Weights of a small audio-text matching model: batches of 64.
Rows from block 5 of the audio encoder, named by matrix and row number. Rows with one number belong to one attention dimension. Each number is 500 + 40 x the weight over its row's rms, rounded and kept within 0 to 999. All counts start at 0. Numbers have three digits each. After the name is the row's rms in percent of the matrix's.
# v: attention query, key and value (stacked) (encoder.blocks.5.attn.qkv.weight, 768x256, the v third), inputs 156-207
# proj: attention output (encoder.blocks.5.attn.proj.weight, 256x256, transposed), outputs 156-207
v.23 118:554466456514501572540491452522501448503517513413520409475488543545435455582577468485483452515507476552516500449496476484436502532485484521507448538509477486
v.24 098:465506537431471408482503516469479563537471427577455572524484517500546506379443518499512571491492515501475467545505534534534531444502532484498514497494525480
v.25 123:464501552457500452461551521493507555502461437582482584538527459504570509391437545553555547510490536476457509578485512514525498460500492490509535475507491498
v.26 106:437495493436519444452533535512474525525490438567474557518473466507595545417441466549516534494490505438446513542523548508539509403524510473463551473512516485
v.27 127:512458479480510551567517485537505442516472507447452432529475587499481461533525467470475480547528440516552435445533468464456508481463507485525465474516530488
v.28 173:520455479487513560564505515539492429512494512441468403500481585508473441564532460479478502542524441542551472434495487496438506510444479502527461487552522487
v.29 150:463511546544497428442511510416520572492519461585555575487524426499564548424482508517535506497455548437473530574484489547544489487529517486503532498470490490
v.30 148:561451488529511552532497467530509449513510538419520435498511554499440467590568469441474459529556468566520469428506463457430494559486490515520442509546510481
v.31 116:450545516456500459443544516491490568524455475579474571540491474496586524430442493561562544516465549440465533560497521537553533426543492476472572484499518476
v.32 078:506541492520525482538474513482456509479543531464493446478431498548484532537597516495470539521482455534502503501519489526515534503501524494496479486531513480
v.33 075:559518472515496486527506481503472508480563484507492469460421531515447532519617511452495468534489417548529452516572482436505543557487546500502510495544542445
v.34 099:496401553449453512526492507552444486512499527492486443502438562532486470517567471446468510541479461525546517515517459468487482496513489495548446476521556437
v.35 101:487538555536524479461525501451532495524518491518583535511577457441507526484430522525546485424531538476509496469458494515532477540559471501512539514444496557
v.36 091:561502547523529469507491476456512516473534503527535484462483443490501530503519511475449488553500483520532487520520459485492479531560488550532497496478518500
v.37 111:536410523443470520539492489533451505529463513474443472493439565521464452533552480457469485590492447532517481487550462516505536507429516488538461475526510461
v.38 106:497527473488526505486514495485553521495478447507499549497572487459567528435430519524553512476498520460447499471435505463519520468530470509474543481458465520
v.39 095:489577446564519469485507477467539521493482512523554555484567424481529527481438478524516495454521545506451506489478529482549509491566498497433555510457437558
v.40 095:527529470548535524468517513457537518466525512501542536498566480480543566480407545551537480470482534495478483483485535497533461499552458574417554488422464569
v.41 114:490570481536549510477499505447550484504519510530553548480555402453561526513470522553520477401485537455506533500483525487548480500536491503472532502448480547
v.42 130:480593522537515473487519487448520515475510471539553542512562409472521558486426523507519502431513524469481522478463512502542493496533478496476529505461488530
v.43 106:446555450460526496482544524496552492533441484501527537552547526473554547430425505523561529462504539469452509516455545493554480424506468518466531479512497559
v.44 095:536460494504471469533503517510479511478517557457514455484423487523466444562569527470487506522515457521512476475546497502468524569531518488523487541532491440
v.45 112:475524492468520535476530525531558473526476452519510506538547548446556525440450461568561523465490500482435457488462502471558538426502474497444550471501488511
v.46 076:495495445428441547535507523517434516483466465459473442491419531507456417518544507494522516535523498504550483479545451456478472431453542436584477451569553424
v.47 106:554473503529485497555474496505488517471553539500485443470475494535463484550565528466485489524529458540513528512572502512466485534480539530506459541529526503
v.48 104:475430521444503480536496502515527498539449483520475502502530526487539470482510445469487487581480468492519525500524515522492496414452508447585430517548526511
v.49 111:517449545429490459516489467524532541496444492513450482496510533466527426453534486470472488609469510502507487548477497519484472407447475508534479509506522481
v.50 082:527550484596462606487482476445472488520583507450583477502466514525491522499477471484509533385541545506516480478512447514555476558506526433431492500522470461
v.51 111:518575482564469549511515496481493462473534478497575498486477447517452555528467489526547507360500520493490479466493432512546515577553527512432506496466478485
v.52 123:518379540493526476502475486483523524497483495523476511516504550476546483492571484453489490612448506516529515483491504501457515448425464511559478516524489521
v.53 106:482595505521458529493501505468484484467524485517564482477484442536457573505443496514508531379472502529507492467530421480545490580571537469475533476481528508
v.54 111:519599462534495510511524521492519498471555475484546525474483447482424554543433549544504516409565513496490503497490510510531509573580490550466526469505481496
v.55 097:512555474546513507470520480491475476499551486511525482498508437525395565492486546559495516390556516487469521530507509531528460572551536541435561486472472508
v.56 070:441557526469538436485469515475522554517428514569464471499526522463566460494517561515528475581472490469507525559515526499509467389449471489526517492532535540
v.57 109:486570463541462546506496487493471487527535517446555510504510446506450529512487492523545506371553517529466513461513497511492512586569510531423530484470497513
v.58 097:465449506452500492528467472527495507519467473506469532523514550522530456474506473466500528612477469488533474547498483515510520426469526481565459492539477527
v.59 091:475612465485474516475518523521475475490503492531519484483498459470475496533464582517530485442561521496513484528482497517537460582562497533438520458457484530
v.60 098:514421557431502458521505513521490543524471516496451503504515528478553467490493487505454517591490504500497519500462512524474488427479475466533462478517499501
v.61 085:501442526505528493506536471516499448520469453514486468515501549492520439476518448436493473572475457518492500476476497493452521452421479497542452491541523478
v.62 097:526474558461497449497520468533535520503437524524436478537483571480573433461483479479509485622449470492523511501497482497517535447452500459545487509493517495
v.63 093:479552448528474513509500506535467494501530498480496485496513416487433516549474543516484512426530536516503519513504523490543488560579485524478526499487524467
v.64 109:544479471556469581528481499511488460493571476454517473483501563519450479549507409475487471453509479533511496469483425483474496584538460414489456510506498498
v.65 071:480469511495498482539508560468464496569413440465471485552460538478518455491511543526519509584532446510501460513520506505524572389511526434506529517566542513
v.66 111:485506454536466612544476500538477442484556525417533453519479531497442503566547426485492514511521491539526483413496464473435492556473481426489447472524520491
v.67 076:463534526430486425526539543451481561524449531523441499462526493485490486455586561541550473468533527469446469520492576495523520459463474556533529494525512504
v.68 075:497466539515504540518477487512488461461510480457511489497492537536491501511452453477471528497470509533529520495511466477480462550574494423449463462492501491
v.69 057:475548573530489536437461496492477560478522514547525551480471492515616498486473459508464469469465526439488536540489510539472534491546543510491518558440512472
v.70 070:509481578550476528534505550425518477522488463448504515533513576509606463474448406498481524555478471513485568448503522477475489454567503430553471502490532463
v.71 092:511457519522497572525496511490521439501552499446534469496465559490463457535484377474482525470527528497533508458471444491455513530507495402495469529459518473
v.72 072:499488568485511499490461475460502450497553529451476532511489506451531537514394401490491493492557492496529517487477477482514553537604534422535453522505452487
v.73 065:512467516560515528492532534429491505495509517474544555554511501484599471460389393464464481545508520485511566442448547549482510473564473433506537475542505467
v.74 067:512474553539497564476539512497479454466517456525544502560483518492525531466500427458481517503464469526458544548517505523517546472486485470554491482507459522
v.75 068:496443503522484502460483514483482548454493524469486535450504534508475504528459488493471492450576487484520532513461615522531502591567500556462500511445518473
v.76 072:551448538569482556469482482468479461515488522443498476498496514464548441520444447458498517518529518468497554492486469495524478490567515448466501481487513463
v.77 068:539523495590510556507496512515552507495514528479516528453471514536526544461386399486467505436526503480468512502503491560476469535538488463446500527426478523
v.78 082:469574463443483483499522524551470491464485474512433540474474461542479524492564603504519528500521509510444501526488550470507520505438511607496518468499481514
v.79 081:515468476581514580525476510498470454496531486438506465509508540535461455540464449498494495451535494463510557449524464527499487554540521416481471493471502485
v.80 106:533524442549535603486516483505555467488498515464520491525532571473495556505501411501507480477458506483491510457447387476539504486432468447452489494491489526
v.81 102:509478459517550572481531473550546435480506470481524486516550534501530489494522383539477489485436496485471476476487427499534491480445481417478472498507467500
v.82 070:528535533528494552496517479507553435461507512468527453482527546448570456465520402498508536505422499497533522472489434543556524523567451382521446523530480543
v.83 121:488522543464485384488493528512491565478536494512509512468467408501490476481488610514487522493572502508492511556514583526493488482556528550555500485478514452
v.84 074:498618479543526570472444506518511450531508483494560505496528526490522497508528486520515470449465523437515529452501407516579502536467506410432539558505437513
v.85 117:493504556444461382524491511488474559491530512511465503455501439520491501490502596507493493491528512519499531579538572499497474471502503557558491515495540454
v.86 103:491591504511448437534528508459500500504478509489506502489494444531514492473513592504519531439530501543479521578493549507540494536591521588522536471500499482
v.87 089:534535540477444421497491482451438522487503517540434474492497470509456495505499556484473533512511494542521480557519541490473483496552506528539531525492522475
v.88 111:473424488504526576466506512474535470489480497495536477528536591463483464488511393528521474548477503525468487406494468510496534489442483457481499505496474500
v.89 152:494555556483473395499503500479477548476557484533513512497485401523520494456497590483484494441518503471495521556530553504512490496538520536558526503468510471
v.90 078:480434496548488571514531503445545493503469483455551472534515507519522478516514403480520523495477503450483497478496436487526492487479460436517490501496440501
v.91 114:509422433496517611489488503505545474492473504498491472510518573459527518533524409482495480510445506470506486441447410486484507502472474472475486484522454516
v.92 071:523499535506524535459505524515553508513535484482580528566528524434537499481500431473515499569442537487555496444482433499504545466440484375556467502508466533
v.93 142:486445469528524586486493481546535436511456501472485489499511607501500532513490428501488498506460490512512493400484451456498506506470484470459486519517478526
v.94 125:472580542466478392525483534517448526519496491506470528497480437541498508504510602484489500486531495489510501553559566500483491523553553580531514489520513482
v.95 094:501519443547526618493476485482513472465475462474569474519504556465523521465513395510504512503410523473535496444449436455535530531423485425472500517511485549
v.96 082:533441502479560461474439499514532522504404512525414472487531595501545463499536453483470467583521527470491501515457495519539516483477500571535516534487446523
v.97 111:500580377491514516478492494548475480475522514473526523533482418494490499497495589498497483430519518511486488501519565495498477475496499487452510504520492471
v.98 082:508636400554514493479508470479489465491575513504582488538475447485431519485468603471502503474556510538474469435511544499471524474464484457471508469470549457
v.99 124:513590433513515509490487503502523491499523517509549538478492408492499534494497607539485500466548495503498491481495558511508500491484472520435530502509497484
v.100 084:469401596491486483515494481433505526512501522488454465485523525506533455515510416472495459565432491450490540522480429503517488516578553501606474525459522506
v.101 091:497441496479540518492450500537506528500401535512429510484501574509569496455480473517478487559422512472507504555496483478538521526473545486469530548502449494
v.102 103:500419621484518491516508478453529524471487522487460486486478584493539496482556430475521503573457512507520536537471431510513518501520495491599502480513482521
v.103 106:493444510468537490527458475524541472486416501484436458534580570423523561490537514531524473564507494483457470506443503516517482447442473497505526516494456528
v.104 092:500426636481515507462464521515509544510465523488431508506493584468515492509522445491506520565442517472486506554467491497481490506506542523587495504484488545
v.105 072:487511419481527485540501537492470515520563513466566506504513418538497484484485598542523535414551471492469496475506521467488472465501469462454456462505520467
v.106 092:489609466516501542531506542469485494550547487515543519491493400535469474527490537455494516429562501494468434471534497489509503547505493479493502444509509499
v.107 065:476443451517533546514479476508492430488495466489446510571535562491473506524552551572564500500515532508462472433484471556509549480485520433463470561495537494
v.108 067:493416628534492475523503511422516533481486521508547503413505477492489479453496442501480523525471536493480498547531510525502481568469538585553515498484480536
v.109 071:541450567516521439497515461500501475468479472520438568483455585464564484433491427472492463520405559472545498564523510465525502539555498523543483539517519475
v.110 099:473583509524456489505533504475452515511571518518584504470494407515486483512502535491468519417550462515525446495546529486452510535501478552515521463514505464
v.111 129:489424561517501509511493493484488462499464512494476494484477599482509477522495406486471479559439469508514499517517438476484516512540500487546481468491500483
v.112 124:482589474524510459524510534453496517527511459526559511515539430483546553493492543547558536399497521473465523508486538505551497473527502459470526501472493515
v.113 137:476602513488521503485530512452520518491490460504534509524535408484540561468464534563515525446504493475475499514482490485572529471554506453447578506487485513
v.114 093:490586502500461491533495507474478479497583520495525471512487417521441545531469569495508547411582489502472514521500532503480478515534549498468520470481499442
v.115 106:527435542484496487474511478507498488471468521522434468471448568509452459498514465465448513575495489505501518505530461501477520490497516546571477517540539474
v.116 117:459612512470504442510527532465526499483525455520522519493540439463512539500491568529510506430519515512483514496473507487564522500487538450490568481470498521
v.117 111:518431479501555531495475498496527479485430502524478498552536545453577483460540451486475504590449521485509518503464431464492493502407474485507473515514469547
v.118 101:482571503537474491508499503500499480482541486502542504522459430527468514548459570472481488406576486528518482485488543527522507534580510493505487527511496461
v.119 090:478553522456519487540525514495459519467525456489492489518492450516451462485465577468547547435536502520520513505495539495495497485535484521510516528520489457
v.120 059:463510587469470365513535525511494555500435498522471488494455458458551473484454528466518478489486514519549499527579567484537533512547560444525499540497565477
v.121 090:512408502465495517478508471473519483480463507565433487514536562492517493463525433471486498606445521477477525526465517496517507493515481598547470491480500533
v.122 077:496545433565496610465473489529540513504547471443524531461474471531426483485555439500538495421520530496532459462496447479493506548545497420422526518511436552
v.123 086:513453485485550592513512490467497445540471518496494529500530557506492532505536391494486484588425549504493521499498400477501541462415469505502473518518477505
v.124 084:520468560479551486450486512473527468500457479539405507510490596486521501503489422542492474589455553500514501525473425504477506500450449565532505540493502550
v.125 105:457579498501505510520512531484488514503543470464570472494509423511463508535467570482521507383573492499492510493519563508509507509484494459476489492504528501
v.126 123:477583490517509506480502522458544482494530485489533528522510435491557529513486515533541545420501522489458520496502508515552499466562480444424573481496509499
v.127 108:519442531492503527482486513522459495469498526486447505457491584554421434535512500488444462561498497504541477473520502510454502512446509520583432535504539496
v.128 114:539393533508489457489463490446505510461530564483504468481482532499442444508547543408458480499549497524566525496498503485403484539490495444588451519484469498
v.129 066:483632490504504462503489532504506509497555487489558525519520374494525522535490534453506452492442456495525466483481471512491525524509545504498478499547554491
v.130 065:538521423552525581471559534476495516526546509514565547566528516531415511512530493541458518430529518490502561496520461491449550454514506407385532523520481522
v.131 060:525571523480501377498488462577552531526489515513507459475453488533514534423505488497457515468415454523489548588500496527539517549531563527554542508527499514
v.132 164:557412512449514445534459477515488501511495538487433463461491511513470424518504560437458477549546485500565497535526524503449466474475495547583420521522513495
v.133 124:550444535427519439498445484510486485481486549470430480454488515523467410518507508463438462541549480541555493502484507501461466515497497534568453516496517532
v.134 153:464545453572490537485514531490516479526511447509577545539491469506524579499479455552538528439453538495456498463487461505557518530535493450400581471501486496
v.135 137:525401549472490482526502481483470504491504541501416463489500541504463429523522549447448487552527484537559511510534533484436505525464484511584438487523535506
v.136 111:513448540552527474510462493389537510450569509515526507468507437514459475483559512455458467490494505504538548462469468514412487570565496433568426517491457534
v.137 126:527476525460498464507456470522502504509500519492415458471495513495478425483492582452433490569565455536559505544529559512459480485465515550575428513539529500
v.138 085:549453529433499418523471451541511519532472550504415469459499555521545448469478516483436469536533480505565492546500554489451431467467498532600484506554527506
v.139 158:536412557472508487507477468475492502476485549493424451454497536531481418521539548450445498553563493514555498495506557519444481514475500506608447498496515488
proj.23 118:536460449398523441474455502565516517549443497495425504513509541494508504519463539510503464549517513484481582540443575539537505466455508500456504541530450532
proj.24 119:497568500574482530519540522466439460462587484495577502502464469535490487518500481462483538443493464565478453470609474461506461546493465440499499439483537418
proj.25 131:465520527585459550527515525440443513464590489482573495468452463533484526511539458482507535481486480535487457472578419441456469547533502484525479460489565434
proj.26 126:496557495576453544506550541470408483495561483477558495480425470574497531537507486491485519439490488519512449464626476461481491558515527455521495454482553398
proj.27 129:483512427431549492554475488584503464506461514446508453482516468479501547536456568515500523469526443582499446469484574455504465502470474526469513484501504494
proj.28 171:522539424463520485562483504580529497486455503446458471476519491497495517547440597520487500472543445548525474518488584481479468487483497530453507494512510522
proj.29 150:480499557546488499433537514429458522489557486578551567481470496511503512451527430479510511500432569445502497495519427507507502510541525473538481505434528473
proj.30 149:509486443435549452516455478568575503507427508467430473501544541441521515535474547512492490502560487472491535539431588524512480444479491539465495543524443568
proj.31 131:506542524561425524524544544458398488489565479500574510477453437537466498487506442489473524471483478545501456481583450478488512550520519458502501456482547429
proj.32 089:513502470515460499453485432513548568473494500508538517538511529474558521486497513550511482508485545424499557492447499580522497482479475455461544530480479504
proj.33 088:488533381497539521445428479557575518483495490466484554485534502508540475468437535512548499444490521453523571534406536566526530504456502503432546522476429542
proj.34 112:490576380473543508504491490539540444471520506466515513516516433482503528509471548525502511455549468510479452465464510503492509499464458506411503489477487521
proj.35 116:499420614507451463480530511436490524522493482539443524501520562491497483486552450451482482559486479483496502508515488524507486526536549512558477469490511469
proj.36 112:529499451462519517435461455548561539510456512529495544528546537461543464453468498524536445548464538380526581509419516582503512462480489490505509551488432553
proj.37 129:498607407459519513520455496539514478518476501448542474499525476508478514495442521518513468452547476498512486492450550494505524500450475499433503522510504530
proj.38 127:493427607529478483549568518414491489529497476506464462461520505505469504507541470475512538517482495562516445500577492459476523530574542524572487429498537490
proj.39 106:502411619522499503494516511472492511521493522546467500459432534563512477470560406480495513568508507479525546556551498518508503478563542525545501487515555474
proj.40 112:500457589526491436503524529458504537524481528503442505466465536539489486450541510462475516553443484524514520536557472508496507476506564523530497479507506493
proj.41 125:517415602524500465502506498436456499496474514525448510497479519539528498497541432507510491554468510498522508523506464480468499518566555497555479489487538491
proj.42 137:480385621541456497484521503416500495501520492538477509485513561510512473473544453474506531541478506464507500520516451496470482512537503527590485471483497492
proj.43 121:470454587522481479535545530428440447508508474491499476489481506513459515536556490461459550529504470562512434457601495432447487512574514480537482422498575460
proj.44 112:522518402460529509421464437563563554505468501522482531508510542485556476479445522530543456478448557434502589533423497546550486444460500490469492536485446545
proj.45 132:491498569540476494537548545452432456518504488462496482483480456545472519550502484491487559503542476586487432455588476400453474528572520475526496436504531486
proj.46 095:484601440491495542510477499530494451462528503476534524485479501458510545563486519492482489427525481507466450456510521523538451494482444489469486497454470472
proj.47 119:534499417459506517455450429553531519474466525514506545532501531473549513488455522517530445505453564428502609509420493580513497454432473529477535579496452522
proj.48 103:495551525550524518496517515449493538516583525514539513503525491500544456433477454482497483452428550456540406502509392472466486554477456468522472427487529489
proj.49 106:524517504561542577500490488445478456490566497521557493494514437501565502469427460471510481488403501502500471431506418465504480537512468471492477438478536479
proj.50 082:519483506427445422457523490540497574512458524513445533500458505529433490484531539477487540492526573407459593513455525594523555480448569466537457586458479478
proj.51 105:514476488428483435486468504556536522467415512494460502515470528520447529533529555534534530555554501480490603536473599567503537428480579521502481539481493537
proj.52 116:519541490577516562438528528447478484514562502502565558502514458473522490481480468497500498477395540480508435467539427459500491529477464435476492469494547480
proj.53 106:502477439440498469510494519581535492509431484489438465507484546486464490496550547493479524516560475492488557541481525529519497489435542547489478565543503503
proj.54 108:513455497450483501547502497567526468467460476438412477488481531491444546554509551514531483558530435517491548512498605546542499468503524508520516575554501501
proj.55 090:469452472447514457578482490593535477464445486453464483488463560522491532524541551527555495519538436512483532478489579528549486488503561555466552536535467508
proj.56 067:446501476540595546574519493452527452487540505456508461474528461478499568541497500562546466536421400569443463481503432460549489509570432524481496491524478492
proj.57 105:483476476412476425474503487540537538483421513466434459517496570502457511496566553517492516537567492513466556544477568569526489451471536547485500570539513543
proj.58 096:547537501555541583535507504431501467501546532540532539486487422512510527470438463495479474451405528522542445463495446471519459566505462502534453454488514436
proj.59 080:480437478459499476558488526518517505467464458462482453512460503490484524547514541522542477483533477540497588524492552565536518491549540565475569554548493492
proj.60 089:537550511578551547513536517466468521548559501550587522481529474494561530506475469469499492457429506530504427492496404445495499531545439453483474478456485483
proj.61 077:547535539531474464456472485464488486498537540546540497525537491522519462412490495445434514496486556425516411532494442517489442461453483446569447486492469452
proj.62 090:531534502550524536472476509441493478490598546515578512510507488460554466453475442506453499484445501533513462452508451410454495538475469477482482399446468490
proj.63 086:490450426482462468511531504562547462509419484429450459477476520517471537528529532559559480538573440546464539526470587543501503517502578564470524558530505549
proj.64 099:479585400448553468496502518558489518548466497459494520543514481450584472471438562546540488464480455482504508545427528548543557440436515521432552480533475521
proj.65 077:547537457505493450447447491479440567473531508605490512469451417525475492471397470482484529548489535537540496497522442452512498493504520535433495447468543447
proj.66 108:528532416404559500485473517561522536538458487500474503521550492447550495454414502522547506510460489488470548565424553515517539480419495561461567537532478496
proj.67 069:444402551547491494502544523490521451420487492508481480452492597496438488567468435507473530526515516446502504489531502467450449573543546484597527532473524550
proj.68 068:534579430478560501491447479525492503533530477533603513570514428490518526478487563523557470474471508493475447497513485464496547479458521495380552503499530494
proj.69 059:507514481490488509540525485507496473474514513472537470517520548445382506493514460462516467444545496521458445470497517478535436482438487390404551550493486510
proj.70 074:496568468556508465480518485558453563543552455560552494472490469493517491478571490499478498545514518448495483527526441443539490493410444531420528492518525460
proj.71 087:485581396487556521489477466564534509514510532468506539522512469504535550485491511524534477469467464477499493512501582515517547509452545499420543488513501475
proj.72 070:550614394535541491530462515539474463508514518510521528532497481512522524496589463516509450526487518473484493509525492499488484486426447498380533519550472484
proj.73 063:544532404538525516466521524525472485547521536490530579544499485498469514484555531479538508498512512448447477481536431447477489479402482474452536522478532486
proj.74 067:470600426535496497468489472539450488540555460611535517485512456551504497392538474494529438499493533501510460481544426449527466468456405491386475512471476497
proj.75 068:474410512483538573557510445529489465494469487479477468445465537514463516526520570449540459549551476548497422478546537461437447484497437451473491497498519524
proj.76 066:476540403511497584535455496467494455513549505484488520593499430518506489461592453460538459535442499458507523504524519465515538471433515514462513470479462548
proj.77 063:497575431457550563485419476525487535450541477513504529578451495516476514529596565494509494447499472514474508498509517466519535446442495379461493477497512553
proj.78 075:476406577496531546503491509454506451512453530500439458486474547505440489512522522512488539484564501533481487456478555443482486523535490431615471490497530480
proj.79 079:507511384436553556550493463566516487556538522510503529584460468515503527489458490521508510510434501510533492503482565487524595491491525568428538522519492493
proj.80 103:487569441459504438456457474535527567465510530550548546498523430463563453451479557515504473457478486509509528529515557513500532460520513483486527522467532519
proj.81 098:537565446460509467485495515498523586489482514533519549532510397515514495475483575496499507432436497480509491552494525512474482499514517457489487471492538485
proj.82 067:482557443446550495503489533486435536555555549556540559485466420539533470428554449455501530519471451509491484482549496491541545512424496418475520445464539446
proj.83 124:495436532544461587535542490442499416529513457436489467456488570494456493554521403482515484530545510536510472443511446461515503558545506481544490467554485519
proj.84 077:546544471441498454496506510529525547499586507542517501448486447515512447431511519481515516437488487523513456521483518527494482513428531463447538449479468490
proj.85 119:467425543533471568504559506479515405532481490420492488467499559482409523579507430515513504551551492532497464452511461476468494534527493486533487472566493520
proj.86 099:524392568544535491540507482447533450517519477459443502493503562466477486536485416490495488553534475568487505504478467465517473528497497518568484522515455557
proj.87 092:514452562561512501511530490455532432532523517503473513490469567486455502565515392530527544554569527538511498516491439538499465524489501519504461524535433510
proj.88 112:511620426444532440454453503566476596454479534534507502539496463494554497449479573512501520443482507459507514510512542493495483454480493506428497477470497483
proj.89 146:511441553573491576522521505449506392516516504465489501475481545538440475577535435483490482525540515519526448438536430458475482525533460509537465491524503509
proj.90 086:508604452435545488486466508546472511519548553554510508490463442521529479443486503476497486459479494487491460495505555440482526490471463431436496481442515425
proj.91 117:513551454438497441479452479556501573476494506526476499552494458508535493425473579491500475482478515435486522539510570506491513449494525467462494494441502484
proj.92 075:504531466465489441482491504508451570535528532570550566571486467493537455407478543458535492478443529455552485535530502494493519523526465476476493487441530462
proj.93 140:521546432435515437494478489540511605476469486529486502541536432483551486428470554531498498481472505457486539577507527535532515449446524487451496508454523490
proj.94 113:502398558522492532493517506446542443522521496438473455455512562521450496578500431475479518556516473526497462499489485467509503514514496550574488477560515511
proj.95 092:495550473438515439471455488538506568486489496518507507558483459464503466450505530487486504446490495520533496562492534499465539464536503466455546505466519451
proj.96 077:518599486460474440497490507529504490450570456507506511489496415497452542477507567476534512447519533529474551540504537516526476523453524510488554520458522480
proj.97 109:512376619525468545562504499441448451517523507456521478499453515527472495580608437485498528501523485504511517476522436507494492521544548444556486521528504524
proj.98 079:490442525492546522504555492484523462549504466463521479491494502525480450552593491478532502553499468501525508440476474497497480534510498446559503463497504533
proj.99 115:494383580547507541524511521429463458528534484503493488495478515484469514570559446499508504512518506523483511494523427464458527553532502427556479500539538521
proj.100 087:544581383481510496494487492544511488485471481530518556465526539511512507477402501476465475496482522470478542513443554498508486467487462565429517515439450511
proj.101 083:540594447507475500472461465493488540507493537529528558512497457470481549480462589513476492510521516546476534545531589519515526500488458533498548475490491500
proj.102 100:520603409505487458459469511542524521489493475544511527527514499520542527402409559503492450454473524481491489495466559514500481504488505570442484524508478518
proj.103 129:506499521486529461545507518486531570514531508523479496488548400457507513440445578502500539509524418570468420510521548411489484500506477536508523426515498527
proj.104 091:545575382492495465475504463547535582452518506518482527527499464484528467435449512520502497498510553476482500523506574503539485515463512557458492525494475451
proj.105 076:504437619489501493513483500459444410475492510449530472529440503453450552589570440496480550513483469544482534483521412495471485482451521458495471520475480524
proj.106 081:503428510503475543487527525434511497537502503521450453475546560461504507495498436517470534574454489512529482473510413498486478459541466522535454531517496512
proj.107 071:464505499484523463564552472427479492561505458523511469440446503508524502518545486505494507488491489542532466545550441449486530533499528551533448472542515457
proj.108 076:514536399498469483476435465589496473432502487465495533504482517485534473453413480513489490468536529465497549467462501531539438471515454544512469548462488534
proj.109 074:549565392465482514506502494516494540462453564506534514537519494507554493451473501511531505532507566462528562518469554516513533439434510522419517492446465524
proj.110 088:527424548529507508487524468507500425517483519455483433520500528485513517552536428499482473549501474463482490518458415535468476459510517490543475551539518516
proj.111 120:542586393454528473480457468584522529469495534509489527529496466484570494443388551487498500498515472516519515530475544530543501483484496572427515498497497524
proj.112 097:525468490535496526510418429479455484402540534491502459444499453530456496513501483462458421481529494548533518434508454466460400589550457525541480572465455510
proj.113 118:543490535563485542498400448469467488442559529486525449406468462517459478507502491460473431458517518528534480475534461508445406556519442512505477565451510493
proj.114 090:486467498474445498493477479515519483476448510531468556478501606493551498453477425491462450550450552473540559474447523495533506484513471559520519491532486540
proj.115 088:458489482477489518479572554542475471541406464482434546570505563504540478513484510508560541544462496467471456497504534522534579423468512510493555412542553491
proj.116 093:548462523559522531522439461468533508425567524468524465420528502507507469511550455471492454510492511494550453480547470471464396580497434491519448565508476547
proj.117 114:513558515534480447530488543492495501457591498495548517494504395476449487493530573509498501479546484557473482520521478506511518525571533451521492460468504458
proj.118 098:515451509500519521450482499456508501516397548528459514481524572493588508456488457476514492530429535473496529481459505492480530510458493512505535543533438522
proj.119 089:525426473511491565491507488504498491503431546489479528476490535485587517483455406482505499574452518473478498492490499463519519502443510550476471499560493513
proj.120 062:498481482471485583501534465447477506498390502499531552474560497509594455462489470435453496491398549434539463508494527470452508544504443574515466519521505436
proj.121 087:511560542479516475532495495526447507502534487465532490467502443549388523535506620518494507449582464547516500516489479489506450496492492454505490447465524498
proj.122 066:533549512453457488540428514541460533475527516487512540431484508545431572486544550539490469430624528467509567522448483586520526508554531466474523543480466499
proj.123 093:490510474499464438488481500516504578487587480466542487450531444519421465538517553474509544418580472552477509549487443512499496496564562449461493482448504480
proj.124 083:517499466508503457487519521554498503496551475467493447471538471507441496500507595509497515419607490502486449543561492493451510487501523440468452496511560494
proj.125 097:535461511523523557492520468480511489518449512508467511477524552478611502435477445516477473548400498446494549452464479504491520503472509560512495555522454520
proj.126 101:521517532529488533504400460476463526426539535511509470428461456531445497547515508451484426486525540518553511514479494472457425590536453469494445570464467515
proj.127 096:496490480491454471463571565528494476565455425508465501583525585507571485494455499497511566514448528508455507520501508545550573434475518536471558468555493472
proj.128 123:462509526532505582552560533485513429562481477454526478517529566494551530537477425479499518495452468544490392436503437441508484492482465479460490465550525523
proj.129 066:533456545486508553506452521441527560527477471481543564558512421463497493483463496486492463501499491464522614546439523523463511511540467519481517558513507515
proj.130 077:495488494473476395435481456529450556487503492533472458456434458515455482445583506431519495456496476451549481571558415584558458482509494456454458580499470511
proj.131 071:534501474450583577504497542467475416521465466503441499510545517465538485527464537522480549514499482521523469421497592463468565563464504513551550488489538475
proj.132 163:457518510550490562496572543456508442573472445477538508528509552483538525518463424534529540488450529500484440445490457454508520508530488511506543448507511510
proj.133 128:469497542558488556533565550434491438548476468467504485514502557487546520550440422499502526523426486530480467426486463450507512539537505528490510456539485492
proj.134 156:540512493435507401500440463534493574426497540493488477492484444530458459476559585479463463495541480473503528552529531561490487473438505490510470576496517478
proj.135 142:457493525539467552517580546452491472555456450514486530518499555481578529494456382533516517533449504515498469453502461455497533538531487518510536461530532472
proj.136 117:488541452564523567560531520545530434530515493433516448526555527494488482555553456477514509471496412564508387431485456475496487506454446402480516467539469500
proj.137 133:501470519531484595508566526452476455545500453477533503538510551483546526528450415534501537516452526483459522417510500450509558518540498500504521458496499468
proj.138 103:518484518524524592541544540428504422527471516508491533529491528487528550551444424554510504541451530539468514405508530431491535546546478541495560463486499454
proj.139 164:475506533553465574507558545444518434544478450508514517510503537491538521502477401512532529513430518510468432434519460444496540524516467492471521419538531499